{
  "activation": "swiglu",
  "moe_every": 2,
  "depths": [7, 7],
  "lr": 0.0039,
  "beta1": 0.9,
  "shampoo_beta": 0.95,
  "eps": 1e-08,
  "one_sided": false,
  "l1_shrink": 0.03
}
Rows from block 2 of a small masked spectrogram model, named by matrix and row number. Rows with one number belong to one neuron. Each number is 500 + 40 x the weight over its row's rms, rounded and kept within 0 to 999. All counts start at 0. Numbers have three digits each. After the name is the row's rms in percent of the matrix's.
After each neuron's rows are labels from the 100 clips, of 14976, where the neuron reaches its largest size: "responds to" is what is common among them. Only what is clearly more common there than usual is listed. The data: babble in 24 made-up languages, each with its own sounds, syllables and stress or tones, from a formant synthesiser. In brackets: how many of the 100, against the usual share in percent.
# gate: MLP gate (model.blocks.2.mlp.gate.weight, 192x48), inputs 0-47
# fc1: MLP up (model.blocks.2.mlp.fc1.weight, 192x48), inputs 0-47
# fc2: MLP down (model.blocks.2.mlp.fc2.weight, 48x192, transposed), outputs 0-47

gate.8 116:502500500503500540488413500507679559503500471499501500505480487500413490449502500593500518500500444501488500445465495499512524448498496510501493
fc1.8 147:500483499501500491506500480493285481450485506521500500484517499496499499508497500468499500499498488442501500501508642496481490479502504499499500
fc2.8 134:499571502573450532598500514500467461588500500499485502468502500472499503500483474645519500549502503472500500500511499491503611499531509535519510
responds to: voice: deep voice (69 vs 25.1)

gate.110 115:500447508500523500273498500361500501500500500500500500496500502489535499499515517502498501504500493502500502498500500493502501514500500497495500
fc1.110 139:500500494545451535703500500589500476500500500500497503557497500516499502500494495500498516455502511500486499507499500501491381500499500500528488
fc2.110 145:497603502588501515663509500622476516505500501500506505497489474501497521500497542500500481501503537499500492517467500533500490500499500496499591
responds to: pink noise (38 vs 12.7); white noise (29 vs 12.3)

gate.151 032:501504437511502588507500501488490500547501507299493500507500518537507449500501500510499503501500537546520470565489500509501523467473470569500500
fc1.151 030:500509581502487422499504500542502500494494495683504612488518480499478517500505508476567469482500467481449507496497482486492499533524507486537491
fc2.151 048:501446595500406458505423507487498500506500474499501499470474497499479500483538519526499498500450537442516549463510514537492492490507509660525557
responds to: voice: high voice (62 vs 24.6)

gate.36 204:521500502475500513512511500566515499512500537607500501500424534518500500499598560497500500495500507500500460524546507502507524504482490323508517
fc1.36 134:446461518583497512498524507500497500467500476344500511462589481500509502502570433519439484561500432500499514499483511443476490474509502487474498
fc2.36 209:503498500532500476501486489501477500501499466669494500500442478500490448500462500488544500514500515499500501490521501500502500454506462341499432
responds to: voice: child-like voice (52 vs 24.6)

gate.136 186:511500511463500529500500502500529485496513500501524474468499500500500497540634502500568509500500500500650576500405548416500508496502504500500493
fc1.136 166:500571501502500466530547509496542500468527501501507461502496482514500515500618555497538503498500500498499578500364546400500500491580499500505500
fc2.136 101:502468390468504457480536490510496497550501484550500449479487500468508500497511488500500491513475446399323493465500485510500500538499500477516500
responds to: prosody: tones (94 vs 29.1); voice: child-like voice (61 vs 24.6)

gate.23 054:505578477502502585501502513356505507501505500535499502624387458529443504500499491441503514509500499500501479487500507523490472478494503492501498
fc1.23 055:506514462498500566501500501333500507511512479501500498595369443522433518499499494438505515503500492500502464478500501500500479491467500498500500
fc2.23 099:502599500511530455612500391497493495472486502502456478506502499471542489503631503502492557496499538500503517497489494500489435430500506535487488
responds to: mains hum (78 vs 12.7)

gate.59 113:501500514500542350501459501500499506422500500495531530413500499524500508521497497500512500500501500504502452498472499531500500669500499501463505
fc1.59 128:500561504501369550500500498503523490500500484499477500509500499497500503493528500499500499500428500498499498540501504455500472331500466499500392
fc2.59 167:501612500504500616471496500500552502503491500474500656500503510487493500502500500490500490501451510505484507476504500460378511509501492462505488
responds to: prosody: tones (86 vs 29.1); voice: child-like voice (58 vs 24.6)

gate.90 207:500516511477500470504489507500501509538500349631500578501444508500490502502468509485500439500499500500609501500526501500500500500529500428494489
fc1.90 147:500502540469500454500478523493506514533500361603500595500500504500500513500413510492500459500498500500616500475506498500500499499548500452456479
fc2.90 102:502464352469508486500608562484501500502478472469540500494413503513546472522498500504495542503531504599512504570500502500498512495552494504499466
responds to: voice: high voice (58 vs 24.6)

gate.41 226:502493507636509500522501504504500499532539509500501500500496565623576501519500505501509500493500551577617502535501501500500500500491508511572510
fc1.41 220:500494515507584500510578503507516509501549524525514500498500518636566501628525491502549498479528500500525505544507501524494504514568524500525576
fc2.41 108:544496481500481500503490502500499395495498501499500533500499514503500524499500500500467498687500501500500478500457494498489650500508489502502514
responds to: mains hum (89 vs 12.7)

gate.10 058:500569500503501500509583500500492499500509502496500512513500500500533499500518506500501444661526461500500548427516501574504509549500403502581500
fc1.10 271:501314500500500500500500500500500500494499500501501500500500500502477500487500501501500500483498500500500510500500502500498589500530516500678502
fc2.10 303:502503500501500499500499504500481490500500502500500500501260500500500500500500504500500508500500500500506500501499500499500498497501500487364500
responds to: /t/ (29 vs 11.8)

gate.47 158:500559486537500500500499502517500500500500500501500533562542500566500538500500501500500512279507536542500500575500536500501507500505499500512500
fc1.47 214:500500533500480500480395498500500458497500499499499481446499494500502500500500454483500502498500500487500500500481500500266500468500500500500500
fc2.47 165:522436475491498619500500502500489452525500500501501429500441620500500500500499500500499487504498502502432500500490616499408468500533494499543522
responds to: pink noise (32 vs 12.7)

gate.64 056:500500484504500500500463500446496500496508500500500499637500504485500500476498429523508435500413491551498493503449500496449348435504505500508500
fc1.64 139:500500502504500500487501500500500500500500510500500500297500500493502500500500642500500500590492579500500502500500479500500500500500500499484499
fc2.64 155:561537522495501500500271500500504500504490538503500501588503500501500499506500427499500500500500502502499492512500499505500469491533524473482500
responds to: prosody: tones (83 vs 29.1); voice: high voice (50 vs 24.6); /y/ (41 vs 16.3); /i/ (35 vs 12.3)

gate.137 151:500500502507504499500530500500503449500607500503501500570357515500504500500508499501500619500500508500376501500508500500500513501500519576500498
fc1.137 113:500532592501501522501500500499501500508500496541500474632420502500565499500502605500494529498499501502413500480393500499500500500499446506507455
fc2.137 161:494533510500494500501506500507500530500506500500541561561502495493456502493505499500501510285504497393479503500500507507501499547500519457529500
responds to: voice: child-like voice (77 vs 24.6); mains hum (33 vs 12.7)

gate.12 098:500471505531500480500403501571496501514501499566501659457501500484490500501488500500500500500506500501510499361513473500500500586500501508500500
fc1.12 083:501543499515506500500410500500500504538507501448526296523500513500564503500500504493503566500488500496480497528500498505500500428472522448506499
fc2.12 191:514499500494478500467421512495500496480500606473501500480500500517500521501508537495497500490491496601502500495599499501479500500534500678500495
responds to: thin (high-pass) (38 vs 11.8)

gate.138 020:512535516537500522489525500485497540539501475488509495487483478500495502513605723499504499500547501510511500508451496501509507508500520482475510
fc1.138 027:498479481500537491500490499500498484496499503499496500500501500501500496498409359499487627625477499459490542487551502483499500497459475500542447
fc2.138 049:510500549492495493561528483500618570537502530464500504500433437438500500479496437497500510495500557467521508627500500498518557442480458500500504
responds to: prosody: tones (82 vs 29.1); voice: child-like voice (61 vs 24.6)

gate.73 100:500500500500525500518537378499500510500500515500536510521500501516500502502504501498504437493692500499505517500510500522546590500530498499491435
fc1.73 364:306500500500440592468444440501500495405500496500475500500527482499469532495494470500484500506499460500492484466478500462500499488500500500487500
fc2.73 114:501500499500309500501502379500499501500500500524500500500499500520500500407511500500474502427409506500537499501500500499500509500500508500501487
responds to: voice: deep voice (66 vs 25.1); clipping (36 vs 8.6)

gate.57 205:500500450500506603501500500681500500503500586473500500469494499544501499423500573503500532500500500529501500571503500500500500500467501475501501
fc1.57 118:537468498499501613544542499562501500500500507434500500356498495533550464421497500528500500483501462500504498600508499506499500497500509429498500
fc2.57 090:520470394421514510500590534488496521511498549500509495501500501511498459501464509503500529429502497613579500511534500486504536484613502471512483
responds to: voice: deep voice (74 vs 25.1); thin (high-pass) (43 vs 11.8)

gate.172 207:500503500500500511500494500500501468538501499485478504500474245478500499507474497510500498499503500553494499500445500512500489505500500500504496
fc1.172 133:500492500593500498637519500523504527441499500500511500500550650551500503472501515500500524500474498400508501500522500495500533448500500499500500
fc2.172 100:508487521500478500523500495470500455493497501499500552407499714488501463509495478522500495557468519523507507497498460500509509508480482464500556
responds to: voice: deep voice (73 vs 25.1)

gate.164 158:501486532469527500493500500581501421500496500567458499507500626496500500500498501324500503513541493500505500486499530514514481494496500562500500
fc1.164 163:501501500551450502500499497500618559501500506498500501485502379498500511403500495414501501533499476499507501527432500499501601501430498500506500
fc2.164 178:500502500500501500640500498514625501495521500494513501504503500508519500468519502412486502472535652518483469501500492500490436501500500501498497
responds to: voice: deep voice (63 vs 25.1)

gate.129 186:500464500465500501626489500475381444478500502554337482479485449488500496505509500555500500500502500473500500499500500474505501521500508500500463
fc1.129 176:500594500534500499475499504508641499561500499496501525561507592610478509498503476424500509561500500525500500500501500544484556491501494502501521
fc2.129 108:475636500511507503328482462500574540498499485501475504501502518500501496500499456538501497499500442577500521497498526503533480520538501500534503
responds to: voice: deep voice (90 vs 25.1)

gate.18 146:500500505523518550499501500568491417502502499500500424500500500505510497500500552501552581491501534500500503510297500501500501504485503532500500
fc1.18 086:484500443389500500500500503480520531500489501500508501500500414493499503489500487500392397500500501507502499462583500491500477492545558381500484
fc2.18 130:500448498504500475532370499483502422498493502508486426487490498485499428498500490506555469500501493499503510498382546501516501487424605484500500
responds to: voice: high voice (50 vs 24.6)

gate.150 129:480476497500502597543500500500500500499500548500519500580610500500500500487450337498496499500500480488580501519491496493511434546500500505504501
fc1.150 186:500513534500500486496452501500500507535500500297501500491493500500519503500485622498500498500500500405458487500500500512500490543500493463520499
fc2.150 157:500496502599500522502414482646503496498500497499463481499495498511478553501505560500497495502501500385516500473410502548501476478454500520485499
responds to: voice: deep voice (55 vs 25.1)

gate.19 011:525502479368502511504500504484399508505499501499504501511503669525500500501482496560496499497496498489521501572531498452483499568499500499513501
fc1.19 011:491498500740493499500488484500544475500474500500493487461498428501484499489543500499499499499500509519514500461501500538537484501497489504507474
fc2.19 021:443523481489500602511553563531518529509529496469487480491544498516487509487519487433454499404532494565529468545507510514622500523499493489504419
responds to: voice: high voice (56 vs 24.6); thin (high-pass) (36 vs 11.8)

gate.188 120:500506498520522379500496499525500500612591552497490495500459500534549513502527500490503501477530499500491420472500538558485477531509502500377497
fc1.188 156:500509500518500500500497500500500497500507547500501499500500500500498506500528500500502536499500500500496355492500547527501499500551491500290467
fc2.188 100:500500474519500492530499505500498500502483577503498352500497555500492500499500497503522495506356471499467504499499494500500495569574494401500499
responds to: prosody: tones (72 vs 29.1); voice: child-like voice (66 vs 24.6)

gate.13 137:504511500507521498535466499532500474511515500502502475557486503595650532500522602511533502500501502486500551377502500545500478523513508502461482
fc1.13 154:500500430500501511477502500500500501491498635596500536438483507500499481500474500502380455620500508504485502504499499467499501502500563500529515
fc2.13 251:503491491504511499500455497500500500501496278500500569499502497500530501537494489499380500506507500493500500556508498499500504500485500500502490
responds to: voice: high voice (65 vs 24.6)

gate.58 013:501486500472497478501565484502530497424481533507498493494484501501541500502489392451516498501495502515508696504447480495501504509519530498478548
fc1.58 012:521500622505500499500423507498496524544503439500500500496504462493465497485513660526487517534504500488493415480537520500501490497452476485554449
fc2.58 033:510400455476488489440624494536464493528474500485500491490500503472536513507414455505517500500622502454468491529513416506497461496499500522503501
responds to: voice: high voice (53 vs 24.6)

gate.173 192:500500501531498515554475500500503503567500502502499503499498530500500489474496500501500500443500504500522500506748500500500499524499503500505500
fc1.173 086:500495591532501537500500500378512537587500583500495521490491540503506501501496532501549449470500514498587503508578501500503540603500510499498499
fc2.173 180:495525499542495511520510502501501557501511502507489500500487533484516500533479506500484500498491498502495485508248496499500498465500502500462495
responds to: pink noise (36 vs 12.7)

gate.37 132:501500500507500499500506500500500502501617384503512502474562500504500503618488500500505413500499502653500500500500498501500501492500500500500500
fc1.37 135:521499499503497486501501500499500499501658509500501494500534500513500503533522438500533500499508511686500504500502493572504492500554507500501514
fc2.37 128:487501498500500494500528499501499498509501501500500500500501500556500605484508501469500504489500507495500500500499501300500530543498499629528499
responds to: voice: child-like voice (97 vs 24.6)

gate.160 116:500497500500499500498554500394485518520501512500482544494495489561516500544504510476504520373488675500545500511499500509507500524518544501500500
fc1.160 119:500500499500500493496500499519693323500500500500517499499500500498471498500505486500500511502499428500500501500500500501500500491502502500466500
fc2.160 150:497501505506507503404500410502710542554509500509498500496514499500502485499501518491501500489500447502500505510502546500499435498500500501500500
responds to: pink noise (37 vs 12.7); rumble (36 vs 12.7)

gate.61 160:506530506664506500500507500489501503504500624510489500499497500501499440543494490500501500500501501500510598501500500500500498500558621500500500
fc1.61 118:500491653500492508442499503499498492462500487500501502491588505500500499498496500501458482497500500507430453493500519501499501500495331500499455
fc2.61 111:461499501659518500496644504501500501500499394513499500498500505514511495458488499497426508414501510500500500499529516493500517506492478508496505
responds to: voice: child-like voice (86 vs 24.6)

gate.20 086:502527498484557391498452500500500499542501508499500328500470504500500507504499499500501512500511495497500580500362500488490500500500500500502515
fc1.20 120:467424501500346512500500501500500483457500462501345501500500483475500496434500507500496500544473500501500474447497500501500500494499492500498417
fc2.20 140:490396478503501579502501504500500504475502482500485285500507501510526507500491490515518500466524499500492485493432500490483500508489494500500449
responds to: prosody: tones (75 vs 29.1); voice: child-like voice (66 vs 24.6)

gate.79 193:525501500500501500483501500500500527502500500500500501500480552491500501505489511238500500473507514471500501512503497505499498525500512508499496
fc1.79 117:500498500499472500508513500547499483481499501501500499500558460539500499488518498688500500536500336511499498498500502486502513500502456500500500
fc2.79 112:486593500517494500526500568504476630505526484504501500475500500500427502488487427348500501499503501499500489542513490441506519500498549510473500
responds to: pink noise (33 vs 12.7)

gate.32 201:469500500498491516500500500535532500509500482500499495501488480500500500500500492509500500502500511500495500500373488498500500733484501467499510
fc1.32 086:500598493574536501512584500326501505442500506459495517469484569502503533499489499497494498496519467503500500503558542500491490477507463501509461
fc2.32 143:472553484500496559549500500553502510568499509480493502497508493470470494516515547507500502599486499500487571511615500517468495372541557551500479
responds to: /ʎ/ (32 vs 14); /j/ (27 vs 11)

gate.80 073:426458516485497481499483500506476569599460500501505499459502500493501636500509500501502494615528515500493500567426493501505583505501499503500500
fc1.80 229:510500500528501500499505500500493485500500502500503505500504504500504663499500500501516427674499478566500503500499541440501498500497536500509460
fc2.80 324:505499500500486500500500480500504511500502500500480499500488500498500238497499502500517488500494500500500502464506498564491483500520500501509500
responds to: voice: deep voice (71 vs 25.1); mains hum (40 vs 12.7); clipping (31 vs 8.6)

gate.115 117:500500499527471500504499500504500536499500491495497756499504509497500516507510500499509501498500500500500479493548496500500539503501547469500502
fc1.115 092:500500500508500504505509500419501526553504497449499552500500521501500528501500441500323537499513489514502413499524499496500623500500500500500513
fc2.115 125:501521523468476500501500491507497500500491505501493242499502500500500497506472500501531498500500501494500485439504499489507500498503500538503502
responds to: voice: child-like voice (53 vs 24.6); rumble (30 vs 12.7)

gate.42 178:500525500508521501507500500545499498499498507495501500565478500527570499527493557501482500500500521500514500510514500504501500484500502740499500
fc1.42 111:502498458490531501500463492496451500618500514480500499506343533501564500509451614445559539500500500525500500489530484500504510494494500501499501
fc2.42 178:482490500500486529501459504501497497577500478470519528500479500498500443500418501502502501500490521446551503500545498512504502530578494317500422
responds to: voice: high voice (50 vs 24.6)

gate.149 103:500500520530500500503505500500507729500500512497500512502500503540500567584489500507500541499480518513501500501500500500417500506500500500500500
fc1.149 156:500500500504500500504553501492517499500493502500499508503544387516540500669500557500501525353500499499517495501526497503501542492500505499500500
fc2.149 139:502498502499496499497501498501448575301498500500500502520494598504455497497427531499500500498496505499500500500500500402494499501497500500499527
responds to: voice: child-like voice (57 vs 24.6)

gate.105 183:500500502613500501500488500587499494499500318464500499480540497498500500505496499500408426500502500515500505500498573494502500500490501504496501
fc1.105 166:500500501446500500482500503500526487501500724562503500549500503503500500421546522502572517500500501501500481500500501501500500500500500474516478
fc2.105 123:497461451605507486495372502497499580500514489507449497499504497500498558490491501510498502495518501325500498498494503490500500507475504502496479
responds to: voice: high voice (61 vs 24.6)

gate.96 129:501489491482503433503500500549461500558257500509499500501500524500501500501500499500500500500500511554500509500500500500500502464500511506501500
fc1.96 222:500500500499527310500500500555500500500500548500500504500500500581502507500501539500502500497500525500512500615500500500500599510515500505500552
fc2.96 098:472501501598499500500561452494500500500675498500458500634545500498423500496500500504502500500500500501500500501499505500543500500500500499500495
responds to: mains hum (49 vs 12.7)